config = dict(
    dataset='made-up waving flags',
    beta1=0.9,
    warmup_steps=640,
)
Rows from block 4, named by matrix and row number. Rows with one number belong to one neuron. Each number is 128 + 24 x the weight over its row's rms, rounded and kept within 0 to 255. All counts start at 0. Numbers have three digits each. After the name is the row's rms in percent of the matrix's.
# u: gMLP up (value half) (model.blocks.4.mixer.u.weight, 768x384), inputs 128-255
# v: gMLP up (gate half) (model.blocks.4.mixer.v.weight, 768x384), inputs 128-255
# out: gMLP down (model.blocks.4.mixer.out.weight, 384x768, transposed), outputs 128-255
u.285 087:111140115098155110145137167130149163092102150159131149117081103131110143138102116122140105132102092127171131129136106089133127127128122149145095143115119134165122088124102101105095120091130131141129141120131125113160113113095146148104085175132106107148107175123129135149075148129092115128088166150096108147152123122126083145150125150078134135149157163193141119124120163110172181106115
v.285 070:109163096118140130112129127114110131090105111048113134157144120106152147130129100101113148093133112081113151146136117122142107147104139163114143182104147109176153067158112103098142122115155148162117117116134131148148129148137146148129117201121128095104115123123105136142148142132096113151107109196140090143140130144120106145122147138099158120157125156152135130150138149122122176175130
out.285 087:145151114125093130132102131118115155135063113124124114190119086122115082100130117160153157151129139088132123105137138141129141103130108156124164148169105151135125122121107096164152128125121119128120152133124116103144137131171147100087177140115097087154099116164138134123107157075154134107107156128153131104111143129107144122160113125152127111132157153143124076188125111107103117120089
u.286 083:110130131114163112107180161103120140105148123101168112123130169120121130101120098126149151140138130127129146132150113153140152137115159147125081170114151130157113075167116117104147122102174128163122130107129134115122109124155143126115086128159158096110122113146118129110126144124110125142107102142161103117141151144122112135149160163103101136136139167135114118104074145095161159114152
v.286 095:107160080147144109173153140121147114123117133138146125137065124151119117125158152110136135122107144117130134148136145093121124123157107093180121162112083125118106096159117111116097115123166133150163124135101120125184114134094131187108119129150141099118105140130100114135089121133077125121111102209129117103133132104153110101131165181118130141110102145153102115122105119121146129137172
out.286 069:120114161120157138130109090149119129112179130123174147164169110093089086127142127105105125131142109156096167106119124140100114149107129127144119136100132157098100092159160109143155077135161126122164098118106104172115106153123129108151120128130177107123133076133127164120123116149152112166116156137114140139136117124113129084089117126124107135157133133128124175110098126122148116123129
u.287 099:114106138124152153118142170150126141078141137101162141114097125119126138144080111073158094119126064145170126131104127140175147129128144148121126152120154101168124153118144132106141183109143158143118123173134099137134102084143140123131128178140156091141152142161132196151155099084141162113093134153116106161172127112110103132116091088076110119139147142133092123148123150116139123134155
v.287 102:100154078152155128169127121139148132123138147151142111134115139135134117151153129077132135111126115124129123153130158099113144144105136115114105180131124113147151109153125079140089121118116131140161118140140108126196146132086108189108124142125137109134104096147114136131136112131083129143118117189119129112138128111153124141122148212093134139129149135124109104127092143112122124102157
out.287 089:131105057160119122078152140117140117087193141117125105127067150132157108122075144139126099120178115110103124135148092106130121126143153112147138130163167147159141162102045127139154123110111156135121115121111113151123142150090141081106126134130147118140126146137139134145109150164114138132112056141107139128123087089130169141112119090111123134147119090132114109110155165171112114174128
u.288 103:085127100153138152122144160079141164116131159123162123109129141158139150127119093107095126098123109119166212119153127117116090135114109160136102140070102095159180145147119079107126130128157124144099093138116085117130125155130145126099135139163108063165110125130109139122145133151134103118124079116140146135129141108089118136108104142108144129113152144130131142102091126119114121124147
v.288 091:086144095146139116175109139108126127143152129133128151099088121142115131142159141115105131142115116130153094165119152100105105136142103097153116153126154139140132118168146092138106121143097117127158134134126113132194125158110126170113137160130115137115090153137108074148085120144106150130124138194119177108104150112142123092103179166080131178102127135138149116115121141137127100114148
out.288 077:144163128113115131070159107103122102135102169144131149090137114128123119116100121126133134112133154162162132117155155106136154074149045125123113170129125132114111111167122135144136125115115139147186099130133102125179160121127097120101109073142108104121143106120119102124134170099156141152118127120100139113109118123153153130122159118137118145124152107131123117135115167134119144135141
u.289 116:092128138128138135136107177132165143122115152127138159118060145148117097119145130095117099131100144140172098148117155133120108134152123123142083142128108138207175155127087074109119157117104133142115152132120135117133081133129099162127099150135116125155107151143142152165092125109096151104095141133151122133120114098123072115176111114076121137121125160184123076151115166126167174112125
v.289 110:111093141129117135142138156097120123156148140107135150099098141105122124111110121117104125141123123132155109120107145097101106155148120111115135114142100105127144176119152116104073137131102112137068117149127112125097113162087139095129143141135150108199108136115168081129128142159115128122129152114123168153101115111103128133130082183126135153129177124140142110145132133147120118130142
out.289 120:126134102135146124174106136142114100155089148093141100099141092113108101128102158133145137142093139127153132109138139149124152157132163113147097148096121100149121099168116100135109164122140114133102128135137117153113114115145080151116128129124149123108124169149178120179123122077120081113147149100133128113117156143128166132120109145157113104134094139119122111110137135149124140119135
u.290 082:120146118083169132184118158102137161131117149101132136112045130139106097118148118117130126117117092120155116116115124140088116121144083102135123150115098126137139121125072080082134123097094108125126142081100136070145103158141131147114110152151141096150106131140119082160103145141106135121090142164166150130121157118130100138125125103119102166128111152167159110183100163104185182099130
v.290 085:109100126123102148135127141094116096146121135100135142148066149108118118096118116144089124138127142130116150156124130103111094124125152123086132140151118091143165140124123113097082156120123080136066127133134131134110103176094148125126135150129148089170114095125150092128174122166108136121106149108134145138093107130095121145115098145105140167146158137153162084153118149138141139156152
out.290 090:127167145163101124191125143130157071143090118122125104090118075118112135131135141144159163161046155149116123106106149196127146117153182165125117172154154123155136102151134104095119186128107093125153112132136110111132127152160089184127126124109100161133121128115071118150111124093109111115106159131117142129140191103137113131135148138142125115158122143130128062129140111138129164138133
u.291 100:114135142144156153140146156106186159156113133094147165137097112116111120116114136116128082098095130114156149103146138121088108132128140136117079139106123079116136108158109091106111130122093087150096110158126081115125110145121124153155106127158151070121122101133067079141110126142118118111131113134108184130115115101127083137145125120126124122131113142120137103103088116082144124125151
v.291 093:105108152154156151154143166111136132133147151156133121085091160141124113135142096089135075120125149123171113148136150127134110152114132145095097140131127112133123184168119134096115140119114124112100120151130090124132118128133135119128119121110130076176122137111091103153097139108114103111098157141136169162134117117121094157132116119097149151119132135178125108129107147141135118088154
out.291 078:133095154137154102103131146131111109082120131108135123147180110134139156176162137165128119141113099113152119091143102131137159153138089127108139108096115118105143162123166135139111173123158144142119095144130124154151133133135108120152122127106118102158117130122116118141120154069145113121144162116105128135135111109131084116152117111096133107119143162105081125165150113164129153118104
u.292 108:081113102150128122128164135108161182156137174127113160076080154103102126097112079119124144156073111155137101166170110101086093132117112167168110131113127142129112125164138124125120131099168086162130132132115115145132096159110160136125144123110130110140142139144120083117094148143111155115116105137124177131125140117135100104112144157110164097120127155170151096109127135113172106117140
v.292 097:117108113145111115159180106108124152128139158094152123119081156133131130120096120118107154123128126128130109158152124122092084171156138116170130186125119091134119094144086094110133120103087111116124121112116119134149136153122136157131142141137116080105134146112079146131160165164104116137130136175120125143112136105129120159100108159117155159154125133129145137117122116138137115143166
out.292 117:092156109138198140110119136132185162121148112114154146104096120156128117095120146168125175141147128150146147146101134120100102141112116126133096117177120135164113075145107156142113128117122138139144102102098130119114102127137136105167115159175152115118098119141163125142148169081119110081117127135114143107133141122101149135145111117121100112132088137128142112113120175106163158130142
u.293 112:128163113139143140094134159093114139129097147136139136175115129144134121119116129114122116113134144165127115159102156102060120113089199156150098136184127113178128084161105105125109186109125111135130138146117141136154101135100127171141085136181129109144115110123146124141128136107074130115123117145095150184122094164101124153173106144114105113157166172117158106140083155113156168131148
v.293 102:098156095135132114133149147116114157161127142153145150123100117115102131116157095114107127119090127115117134166147134089093093102126125148138089146157161121123147081142131108148106119116139102140175109130132109135185125155097125180100151115111132095110154134120123092136165145153092129115114125171133202101099141126132118136122158199114144172137134150124147100130101131106142113143161
out.293 089:113124069150107139131106126129136125132100150167144136125113075109109118123105134121127111168140111129133115086123107151127134133141129139114123160113167121143121127132101140136123135130127106095128160154152164109126122139147143126115133141110101105151147185124094125160136124153142133126121151097119151125134133112107139139148122094113112161110109064134110158165174143154121130088128
u.294 095:105139116153134133100136142140155163107116115121101118110099125120130152094142079096132129121100136098136139107139162117134131141108125123086096127115157112161164096141125095140115124143132124137113110141137112140127121115126110148107097146131116084118076104114080160138129134113121107140132102154161118137165136152107115139129110144087138118126104159163121100066109119099146151125142
v.294 078:097172070130131109158145138089135116127104151154129125115089088141127118126146124114110155128107100133128108148139129096075112125133116116150098164142108108143145082154104100153082140123148119150179118137136122133182134137088132187126130134141135097127114102128108112107118122125092120117114112192125147107109111105137106127136185165114145148117112139145132119122109136128123136152144
out.294 090:095125079138131113119099122141084114143174124097089107134085115126142130168128144134078105090171097108158132103111136151108128158122128149163144122116143124107087074154106145130175133146139136114121092134129131135121116116116148157157094138107173138161113117135156152140116135118059114127120147148135161126154104138143121112118119111135122118143087147142114115100141169142186147181108
u.295 106:140095135148106126112176125144119100139085162132110139147076123116121141034128171171121161131101123131141140134139089119123133117134126119127123110082084124113120034154137133143130145082120104121123124151105140145118133137120135155127137124107116106100159126144096126113125132165147125116116104125110106117114119114142118164115115074122160143174126106117141111095148126108179117156129
v.295 116:168155155119144086111117120135135091112121066088118103149199126126146142243126138127131112114160142097100149127117141149139146108115140136128149111104111143132117180130125154107152139187111137110117098124153127123099150122145107104147106127143155145106152104116129139121131110102121125135150147073131117135130143139156151141117121119162102101155123088117114120167139118121081130126100
out.295 110:128123073089086137100107155111141133130115088134144117117133120144059104139178126124135111162132109105118112161129185115103129139121148117074148162140180138115113130120133141106093097146115139127104148145127127130139119096102122089090139144104131106124137134113098097109105149128147125119092154129148135136120156094118166130096171135117142107076134151148173169141124135089111124131121
u.296 091:118100133136143115164104143110112127126136104151129154139087133124114106090120144108123156090126117153143111144179170133065110129144102105138143130156128106147099090138145123156123153145140128128145097150065089092171153153131127136136123153137122077102097156126103102116119138170153097085112131166134176121098152148156148121160158108094113156119113134127123145096113164155105132128153
v.296 097:104125108091135117165107129145093108102127148162138119138128151137140120105117115078134158088132122095133166133182147113114123117112120129123143165132145080141132107115106068113114120118142139134181102109135110107179166124112119184096144150120131093132090090103110127129149129171124103157119131199140139119134147130130131141123152163106136162098140141093133141158134155113110130140146
out.296 112:114151127097102100162115114121158117140131157144152143133187148153154168115124153150145158124134131109128159120167119111125176126122108122103136107103150109113119129105149153121151120126184110140125158125156106119070130100139145096129146126102105143161156159096110123150097088129183168110124135139133140161137102188141129092100105100141101106123101197140092151121156100132149131114097
u.297 119:125154124095153115104129126141102109109150108118102116136102164109155171132097110100141171166158111119096134121141106138094145149083115168144110116101133133166136082142146123117112124088151138167136155106120145129114085127130128146121156152098165115119132085125131133117177127156085124141095098125144119120133179180114089107144142164106125116153154163164127145120127162101180146184123
v.297 106:115140065145118115174100108140128098136141137159112148097066147113120140150162154134118144148120087138126112131177152132117133125129100121125132158127133129134144117153156111145117129127118139119183135135113107128192132135123099196143151134116150107129108121143116122117135114171091142112094138195145113094113127147165125110146170179103132126100135133157117118141143168144120106118148
out.297 107:134134089110132132080124142136111093128179105109120114109096119134112105124125140118128144134175127127134163144130160134144129174108140140118133180136160125143089077164143121115144125118109127121097144118111149148159146098162144121115067167117166149157102107127133108096134141145129133153094172103125199116125124138117147128161149124144110158121155114137151158155137188137112084168139
u.298 114:105134114120135135137145174105135134124142115083140105124100133115107130148126087088116092101125103143149112075165165099126092132130105131110090150086138125142141107136116118099104124122115141150097111164135095108147135114118150122090133167143108090125100164120080148146087133118142101121134160153131141153143137120106122176134118130115129156132120134155145121089117125102147135110119
v.298 104:105140102138147137165082116116124129114104152149153113146085097133088095117118107111133149123109093121138155103113125110130128106128149166119117192159186120153127108138085109087104127091118096144168136112128125128162126118119147170113116180141111100139112138139115117130099170124103142134087148205137128110138106104116102152158152158083100121116129139155155107179106172121152149097165
out.298 116:143121158152160097145126105132137146151110150107144106156126114116149138123091143146110119160133122130131170087125085125144107139143158150143131090162134088133144129151143113128091140145135113129112125134113156097084110165174133110188129146158131166098157117143121125136132138118145134104133139135164175131159132139100124119147085161144131100163101112104108112193156131140138147145127
u.301 109:139145126121118122148151117147149130102112166153110145123129120138127098112161153163128163119116129110138087090131069137150139125142101127110140141161082076151146133149072117161140145076147126106144126086101156125145145125143113119122111151111098119143150113177145162119117155147150141103072102109144109111136133085110143136092128069115154154147168102127147127175152144133111142138103
v.301 101:135105127127161160105125138174142124162124109093119134132158098120116135117127138128159090108136137129103160115126150137152150152139146150155127091074133158087104122111181150079144103166103123113110136171126119133112111115138108134132119086116125167098127127098130122140130115112120123141186142125121130148137119129150120100121120108152104108120067131126131157057125076128123121110121
out.301 108:129117094130133131103128153122158135156125098116129121077143135133107127124181115130118134092105122097106164146120179124145143120121109112078109150123189140149141161113139144115137092163103102128136132110150122133177102139092136138132126100106087115130092159119131117139115121112114115142137154123146154132114144120163123142104180113141129139066159141150132163103148099140115104080159
u.302 081:080147121152168152099126162103150135117097131074130128166113139144150134092130123116118117109152136101146173109144135098099113140119146158142085152136118083160157136147118096109101176139128101164087117156126094155122104150103135148104101136147123062130098110129093110151122136118114109103129116138100131134114104143118068157168115114085132121130118179155138105131088138113138132115146
v.302 075:125146072138121107155148143110122118126164100066148132119062128102125152133138142114103159129122144114121107115128134105086123159132092090127118135108113111138162081146126082138108096144133130125131117109112122098142115156105123150145148152132132100122092131117102106112120146156079137130117102168111131117096165108125122153101178213131143154144094132148137162083123101131140135153123
out.302 068:134128106130133115149135158125131120125172104138159140141159117103133132165106152105083109142111147109128122098144141112102157150175130127106111152073127135074099089114161114135100111087143143140145136131137140150119120167179148098119110144168149093178102135160130146142111136092173146141116154144151154134206119111110191137056119146136123140129130132103106152069147127130122084167124
u.303 102:115122141134137132133140142162144149104159165106116120145134110139133122114130135101158097093108135159160139137147128078127162124125120116123121141138090129143152161185079083082082122104120137107089115109092130123118149117077074088109101154125123107122108129140129159101094167128160114129099125103099128116166140130125147152127110157081134152152178129128115141131134185129129139143125
v.303 122:133187076127146145123128116113074089092106123114121088159132128151146134158101103109128173161116138109073148162146130110099130123118153141111121151180153124157112073161091115135125136125139138152150144114140149151168101128123151202116109160130122117119105106116134135106169133123047134153113101172120103126124126179138114165148161167110097102122140159149141086148122152114148139141140
out.303 124:140076089183124169185139185129134151127145119108143111140142106109149081092150095161104100121106163071123130110130152140152109134133141137124120154152138108158180175119103141117144148133122073130115166164156114121111082164161116125103163119105100093144127135123149134103138146123107115157131142164120140128111161100077104168119141120141156138148122136133133073124126084124120125124102
u.304 087:078136125152144137110121150122150155098107139077123119121123114134156158113091090107133130126139121111140166096167117105123131173121123135150117157095110115190150115186120099112112170129162114175091108130124095157116123131111137144130125162139137067122126087148111135094155122143118116136077102135119150107137118129110102095141137150068147113135175145138119146118126151067121120146156
v.304 088:115164079119146123160124155113105102108127120120128119112060144086128159123144134104131139127132094117124152122147122109120145144115090125187128155130116100144119088167126084103118118116132151127158123114109122119179119127104120182124129155142134089112102094126092122141145131141071120111104126203099129107119160129139082128150172151108135142138112161178114123144114147132159135138154
out.304 070:116127058085117136172149141113136071120149128124097123132153115124144122166104165126107132117168147097125115135144150121108145119142139123164095160159149135109120128123092144114155136117146158113142126135142125133131113185128163076162134135114142082143127169158138136177110146123164174144110117117131113120158118133092182109100156153128117146112131143129111129120150165160129148186142
u.305 099:132158126135150140106111183100120143124125117121161143122085113120132122114106166102122105097100121137171121162105165093128133127143145107155105150148077078139141134179135144118096156142142142147111104176112109130150120115093127128073102163178128104147086138158128163159109124102125136080127113156138117141135112136119109116116128135090098136128126166134092148099091137124112139118145
v.305 106:099146094151122156169118137114125139119129159156159115129087124140116104118147123119120125131101157121129129126119140096106121112155132120140109181148131110141143087129104095122074133109095102137174142121138125138189135138097128198124126149149104115147102124145135114133101151120097128143100151204128135116116117103132120142146140184094116163108142140142141103140112147129128115092160
out.305 083:144138068137092148054175129123140138127163166142092110106063135136144098119086080141147127097164149153136115135152108132120142141157144146186121160192131119121145130155044118154157153130082082137145130145134152144162111159124143126112114105120118128192134142108157127129140166097066116111125083138119119125143140120145154133167156067117122120129136115142092080136103178130127137159123
u.306 088:109137136121144152171100174081126133134109152138160137122083113150106111133103087134129112093125144104140151145121148124095129129133140172150123152213109133114134145118114110054129135135131127111129106158122088110141109107135132134119137132160132057147075085101113136153121143105075112123131106184143111140122118154110116132149129113122113111093104152147140088160086142151138139174167
v.306 073:091172060113124126155119091106138135130127133169122137126118109155119133136140123094105154123106117126165075133085129116121096067167098089128120211094125130139129093124143118147109132114141145164167136128140096139189138147123132150131148172116139120115106151138108144119106152131101123143123165163104140104125137129128104138107198153110154116114130138130127126127141142141120115079126
out.306 094:144145068091162136128115127134098105119146140150126119111138129117116128112138132140147079150167113075107113117094135098145132082114132125125156134119142131159128092146161143138105073132120124101181151147136152113131125117141120142154155154130123080099104149102110146103147153165121125103160164098139121125149078132147151094143156105182108105094130105115119190064173102176135117111134
u.307 103:132151144107132097086136128147101091097157074108110102149148117103146175186054137128122170139158122140109116133127139155114142160107132127153120111112114115161139107145166140134139137157118160141124111138108115150126139094137137130182127151124163108121127093099138132111160117127113123129135095128146120127117165178096142166149102138112129133163150130124101141099121158097104104164141
v.307 106:092106160112122132121148148107107123138150139088113131122113109123095126095096113119104134130111110111128107119144146090098109143123130127110119124120111102146166148126128119104073130125116120124065112142124124122097128144096147089136135165120152102168102137097140103124139150150131103134119151106115147157110127130068123151142092167104155156142180146147159112122121144129134137128111
out.307 101:098115099102126133143114163124138115116133148098108151109148112148139107092161172129095107149108123115094148122128158133139131118094130116118156142119146148138086144118100173122067104153133099117103132124133103061133164093141120135079149148132108136117096166120087114187114159149126110128118128119137098140122202134137104125092176130149155129108150167113137087130120107197127121099144
u.308 104:063129147141175135095114148124162125106069154149105128115119114134133130124110160104128110110111168130161089135110137107090140138153121102144077129087125082159132163153116117103102179132117112151113098162116091165146149116106137140114110142120133075117133134132084160152104118108131119117120117125117149147131101098128076133111102118064162172108141133148128133124132143092123117113117
v.308 106:113159094120130122171115125137113106121152135157124116137106153107145121140163116099115145123137133114116116151140145096104132131095122133156126139130144118142145097135124082114066094128105122152177134108129115112182126142078108194118146124116191109139090129120137126116140135153079115145141128199140133106120159126133131135131155214111135148104128148118120131146113138118131113132142
out.308 093:112112071089142115135140134119154087123152172095104134124165143115161102135071165089101116116158151082100138104113119099094138120143123098180116121125132121108129125137098175135155085118115173117114140117159133163146127120123146062135105107126112118112146155161131135169106157150156161137128093142100159109137151126150189116114145121159118143121106165142130150107146158171111111168146
u.309 081:101167114120178145095104137120168191129099098073118130132111126097098101085107115093121081079114115148164125092163160108123104112117158146146120149101124091164145108152123102110117130131132134133102123175128126106143118139129140141098108174143104100105081135156104140157115128128115121090127112145150162138139125108117098151152134098091113121129085177144133138095123122091140178118148
v.309 081:087140072158151121197145140112130124123146148112127158125083130116113126143143164105120129130102108135142113142127127094107127143138118122157110151150130116152132114171136108124097107121104107124164120129107106110181116162098148171135151176122115106120122142130101106109083125130105129114107144209119150122115137099153122112145172187103156140146119126137119133126146159149122100136164
out.309 073:097105081188105129123137145133117121172178147119158105130116114149136114182120142135118128115167162094107132145150139148080140127159141162120116144157125123073123098107128130150140148144138114124087109144149137133095121124150118123120104144096167117179148098138135131122138114113075153174144154115125172122150140135142152154121108088117096117147125092125133121119109175126156111194137
u.310 076:096129118160125147098150141085140117130094159083182120166134127121156128106138128124103143132115123127123140107147130099107118122128173124103074154120141097181152117123109098127121161097135111167090129127147122162118123146113112150095101148151121102112127099120096114119144139112100115166102099133119117128116096128114088152150110152098140103139145142129131095097096124065164131108130
v.310 076:093144100149127116127136147105091117116127115092136121109079133149139155128126125095090143138156108130115137137139134108096127170118133118149108151135123103195152107149123081129120142142136162161138123132128127155151129138109136169111128171111137090144102113128108135145163129145065117128099147199124148123094121125130096118131154155072145151141117131154125098136138148113148141151162
out.310 096:131127143114144121187138152125120091111153119125147122112195096109143126129074147107124133128154142095138092111144139141124152110143115119144109213129141125088117116136122144124131133093129182133118160121139123156129146133175098081106124134150166174168153131170103134118101155084212172135128116126119136070098119147111194141087137127129134133132121108115107122114145163113112139172113
u.311 132:128150140133117147153085155141132098105139100140142122126068129134150109142132152120128105103176151126142092157094181144149152135128134105150130129171118090143171168102122116106117159154083141179143100167127080113149127098132090146160106140173159083147063136117126170172112111120098133093142140177139088130139105129115127130163125119112092155123103142145109072158104148149115144135178
v.311 104:108153104132110157185134115119112147145116160165132115113086124142100092104156102138109141124093142114113117138154130112093124091178135094133119156154101117150118076127089106113080120120124117127180135115114123112194117134101128203133105139129103098121100173127132130119127174148077111133128154208125134103121116097114127121111161176096130136107119153133138102125119150131145133105133
out.311 095:116158025137129142116099148131115110107139118143129115130078089134106137158119169116165140159111124099125122138154110128120140128118125138111154183126136145114137135112066106139115150107142142119141082139100134129166113113127112150117136188114120108141117119134145116133143130104059126097124115129130093147114128143146081121127148120104133104132135084145135103086113163195166162177151
u.312 101:109128134147169146121146163107138149105137141106144139135114087138139127158060141100140116096115122118155184111108121103117154146111140129152106148129116087180130140141128128086118184104137139163111117139122106128141101103111161118102106182156142078150144109174149185141105107095117146095098104141109113129134124099098094096127118135078108116136183145138109123151101160109126142147158
v.312 098:126150071116121101126124111119099093130124140158166142113118148128129121133142142129122148133082126101110145131109140081105141114118142125134121172139152119132130085150130113144065111108145104147181121121151126118195136145085123206136134144136133117127113124139122117138139109145087118148103144185111098094114135135150123143136163198113126168125140136118126094127126145100136126143142
out.312 095:162123051086113123124130097140066121124185133143129071100133104114105136144101121122126168110122181112122154121146138113142102135156136147142115203156140151095145102152091169109141074126085134127166113101133161097143164105146111152104111155118130106156139121146162142105104158097099139156129098117094117106077114133173152140110145081171135150139114128123125152088122147171116066159135
u.313 100:118127120084146176130163130131125140136182102132119092175160091161144147137145142112144119124146161139112149149141163124116131130119103128101124107081160133135105085112141129150121097157106117150128116097141139093132158109127125099112080125123142138162070129106136129132153157123151090146136137116124153132152158147131160139116110142126135133105108140138132188063113114152089142127116
v.313 103:130154110123119146126151148139140166143177101140123126140140162149129149159157139104131110117142141132130145166137160136132129142120131126155147108119146144136154109111148124144149126171124126128146085132130105105136157134143087111125108114132144115187080145113121128122148159120117103123134116156119119129130134154141186113116123149136138106116093125138141173068116118146080134143129
out.313 131:117124141094114140111143124134156144141165171129090130135107116127114108125109126116119147102106143101189109084154102143118108123098118097181143087147078135134098126125084116110168121134105114138160123132122161114137117127113105155139117077141120108139131126102125134149109168114089117141141086135143145157123088104143165120138074121118112135141141147126146089089142129138135110141127
u.314 103:085143139137128125105148182149137167081124123137119139119111152161140170149134103081129118113120137119166131172120135128164118123099128140134101136131131095191149131132117111116135163110134147179125110136153111138147113096119118143115113155123152081157129147124130210146143138081102115127102124157126104158164151135116102121147117125079156113131157160159122122118092145095149141117149
v.314 097:100159087148114133178142151101125123128114127163163132125085114121129135111135129121106143130118144132132122189117139097090115122146110107156113171142125111148138070114111095137090126125131123143168128119126118140215116148088128199115145138145123109126106133140128107138121130140098128121111127204133152105114138104144117109119168166106124154125137143136135111130100137126142118148165
out.314 102:107135067124149121132132125131086125102197103123122116111089095103092094118125134144141122159147139070133112110172118151105146109150134110149121161129147119127110126122054084176142104109122112100117138128113107146101102126120133104149148167124142174161090115138146141109124137084108157130104103156140131121132103117179112126093134095150118128168126113149126108086135125099147143155132
u.315 109:110129112159145129098161128136157144086137145061141127119104137101133147085116155111143101126128093091202133130135112113150152151154102116147091147069089060178133120159122112122145156110125113128094104133120085147143131108114124133116109163110135080137156142159107163115121135143137129119073129117082111102145125085127104118108136114062141111160164125136096135118131139089129126121164
v.315 123:099168099151156123190133137102142128121130138169112148145087140122108104136168148103119114118107131133158122126166132098087126149123114102173123150139108131158144118155123056100096123119117093122168135125099119109184118163095126183114117144123142114127111140152131100138099153149058131105108121194131169092118134104139128131145176210102148150113136129148138114145119158123132135111154
out.315 091:106136059131139106121151154106137070113185134079158091149100138115124116138135162136110146126155120127105139114141150137109120095115105114116097153152155123123120121125091150161137153114108142142137140135145102157134108144141122119163134100123122146137155151167125139163120144102134113129107118149115162103120155141142197082110156105141143140123139178134117094108131206168137103146139
u.316 103:122120138164114165153174177121164096117164141121127136151073131167152130132098161113118102134125142145155108161115136127117158135111155116176079126164100097192168128164136101104134165133101125165124130141109124114145103126128113134120100137169166107216114132148148156124130109099087136101136082142140101138110124112085130091121110177102129110162143155152115116111069124139122139135171
v.316 097:102127160118142141109137168118145143119136132134124126106100116120084163126111112100132119108121121126154138122168131100116121156146100130135114130112115106168178135157132086107113140106153126114098114128105113113118115124103106130091114161133138079188119121125155131146104162137109103092098145132124144158142148138079105133096080146094119166136190161156147160133106161124134138124121
out.316 094:154138118147093151141092109103107165109163122149145113095171108116096133144097118127147131140093093120091169138112137122122138142117117134146113144163144126147144102117116147165094088141157127130074145118133125150112127184094165110175131186141142159136112142174148136121140103138138168145141103122119109123119112176165172132079132125112138152069166093139097167110123154075112105139151
u.317 093:077149119162149169100128159139145146131098130110100130158103162121144125122178128112127089130105167141147132160086160138141126122104177169162117103149162124170123129138129129114154175141106090126087147159151134142145091132155120128127096133113085102141085147094152117186101127106068112106136133124146105167134084141110101153163102149052130114164161178192141084119113163135138174100118
v.317 084:139137107110137130192123140101100112156126145109147135096096153112106110181154123100125154163119106130107111120109145095095107109132123135127143135144133158116089127074130111113108120146090135105151126121136117116149119152110134169121147127157115126108113134115110092123117137128091144144128144159108161120110124100174132142151143189135104169128102116141131098161126135130118087133166
out.317 104:150163119164105140161099123099141127139075081148139108084115102109120082109115106104173150153155124085113105147093117123101169132146125156123112156114145098141130111104096087137107134159114070143141165162110134139133104115150160142114133151144132114126130147128103107115119085107152129112152103092142136135083091141127145163149125162163096147117113131100122140125167121107091155134143
u.318 084:109148123127129143097114149103129154115119092102147126122081129113114148134104083122109132120145104114166162089145157156135107135088139137146115149132124111184154124164105097101153173117139105169121122124123114156131122131152122144126096168147134065114082084121103127142146140110100120095090114155172129134122138139103098147105119130084124126123130174171129104155102159143147134122131
v.318 096:082149078149133129164125150108133152129133143132145128162090136135110114134166155090110131136118132122142101171133152103094111124117118116108111170116150111142145112139125102124098128117103101162157133121126124131197128143104128201125146148127148122122105128150121131119109132146079140128115152207117154113117140105129119114147155202092132164135125146128140113140098152116134109105169
out.318 101:154107092112150134124141110108123099124170157121114100142100148159157114104098141119080125152177129155109124139135096130110134156143089094137105139173142147125112141107056124167118148109135155165126174117134091202140108146106113103150128142121123178167136156113112141147173129150148139125116062161102121117141107136111180131131122089110112143136094144156158126114141185102125151152093
u.319 086:095134120146114107139141167086165134139131140120130175147078119126133111123114167134095134137099119145163130124146140164115097178127126108150111136132118132139141098141101112141163173120112143166140123163116084138144119152157185127124144135133156080130138131150093127146110130163143145096101112164197163113097117119099128112106128107107166105146104135147106089116111159118147128147139
v.319 086:096155093131124129164113143097122120126110142160164148120109121135115114138156148128120119122110160132136143141104154088106133107136101138131121173122141128128135106114126094137078151143089109166179121136139094143185135160093125194129111153135114114118085132141121081159124132130081116122109168212119154091110111103127115115113174168102127159106130122143149103136112157147114114105148
out.319 086:126110101126157174121122138130106138130164082143137147120141131131102108115124095115119131130149137055148153134130166105097130133086138123149103126175110153087141135128104165155130066116089102137127105121123123160115110103108132109153102107106145100127131085136129132089145160124100108205126124131120176141154117131108164117128136108135138163142107138103107126115111097100125096147118
u.320 114:130137152145141120073145191115166157099106119112153135127084133117128163109081123104158111132104081127148126136129106109167130125126109126154108150108108105163098114147124151122133176103154160117130153154123148154105105072107165141103136143141120129154153145157142194156157158081098150105080127158096093147176128108118097114132124125123119108174141151161079134103111119115160137129131
v.320 120:099123092193106120167164108130148126131173145153146127132125117150138136153154123120105144170120156122120174133107151086108126128159121105159116138124153137134139112128131105150081108138120111146165140109128120139165128159080117170088146109116142143148123132124131115132132151147088126161128120189120130108097142106149139126113152222122155140120129134117132119116121127140114088102143
out.320 131:146169091100160138129146125122120134161179142116084094100111113101060083177124106144146102118129114136102107088149127114094113119105144132152095133145151135137129154113078114124166105112074127120146128138121106125155132121135133147151136094153120102150135132159178119113112159085093114132152101173159169076113160120129175107145140094188141126129134147125088125119136165163131147140115
u.321 074:086138129089119126112128145105125127108147109049115113154119140147123160147091128110112125119126126131141135163149155115087117161111158154127116131142142113192160082126120107081110150100138132139078129122120132097118114115117127104108113171128149068143109137128107147151139135143145109103098148131123143145129148185097118151126107126065112128142144147160124131123109186135155185119139
v.321 072:102121110138118123161122147112123110101130160177154128128094124176133124120119120125103139117127136121141090159122143105111121134142121123130106145122115091136153110127095101112074113134116137149194121108136118126187149122087128197136114158135131099141106140119131135153122125134085122135120136222116115130123125096119124133138141209091137140128111135131132098152116153141124124127142
out.321 069:135120087112138127070141143137094096143199143114117150124115124141122136148088140132145109141157116108114103123164126126114135132146104101175129100143136163122134163136098139172133098128081139111147089140127091167125103149113165124109152136129156071167112125113139127134119189104040128152124113124136151137128062120144120130124115035155131125146116122134120121078131126145129117183160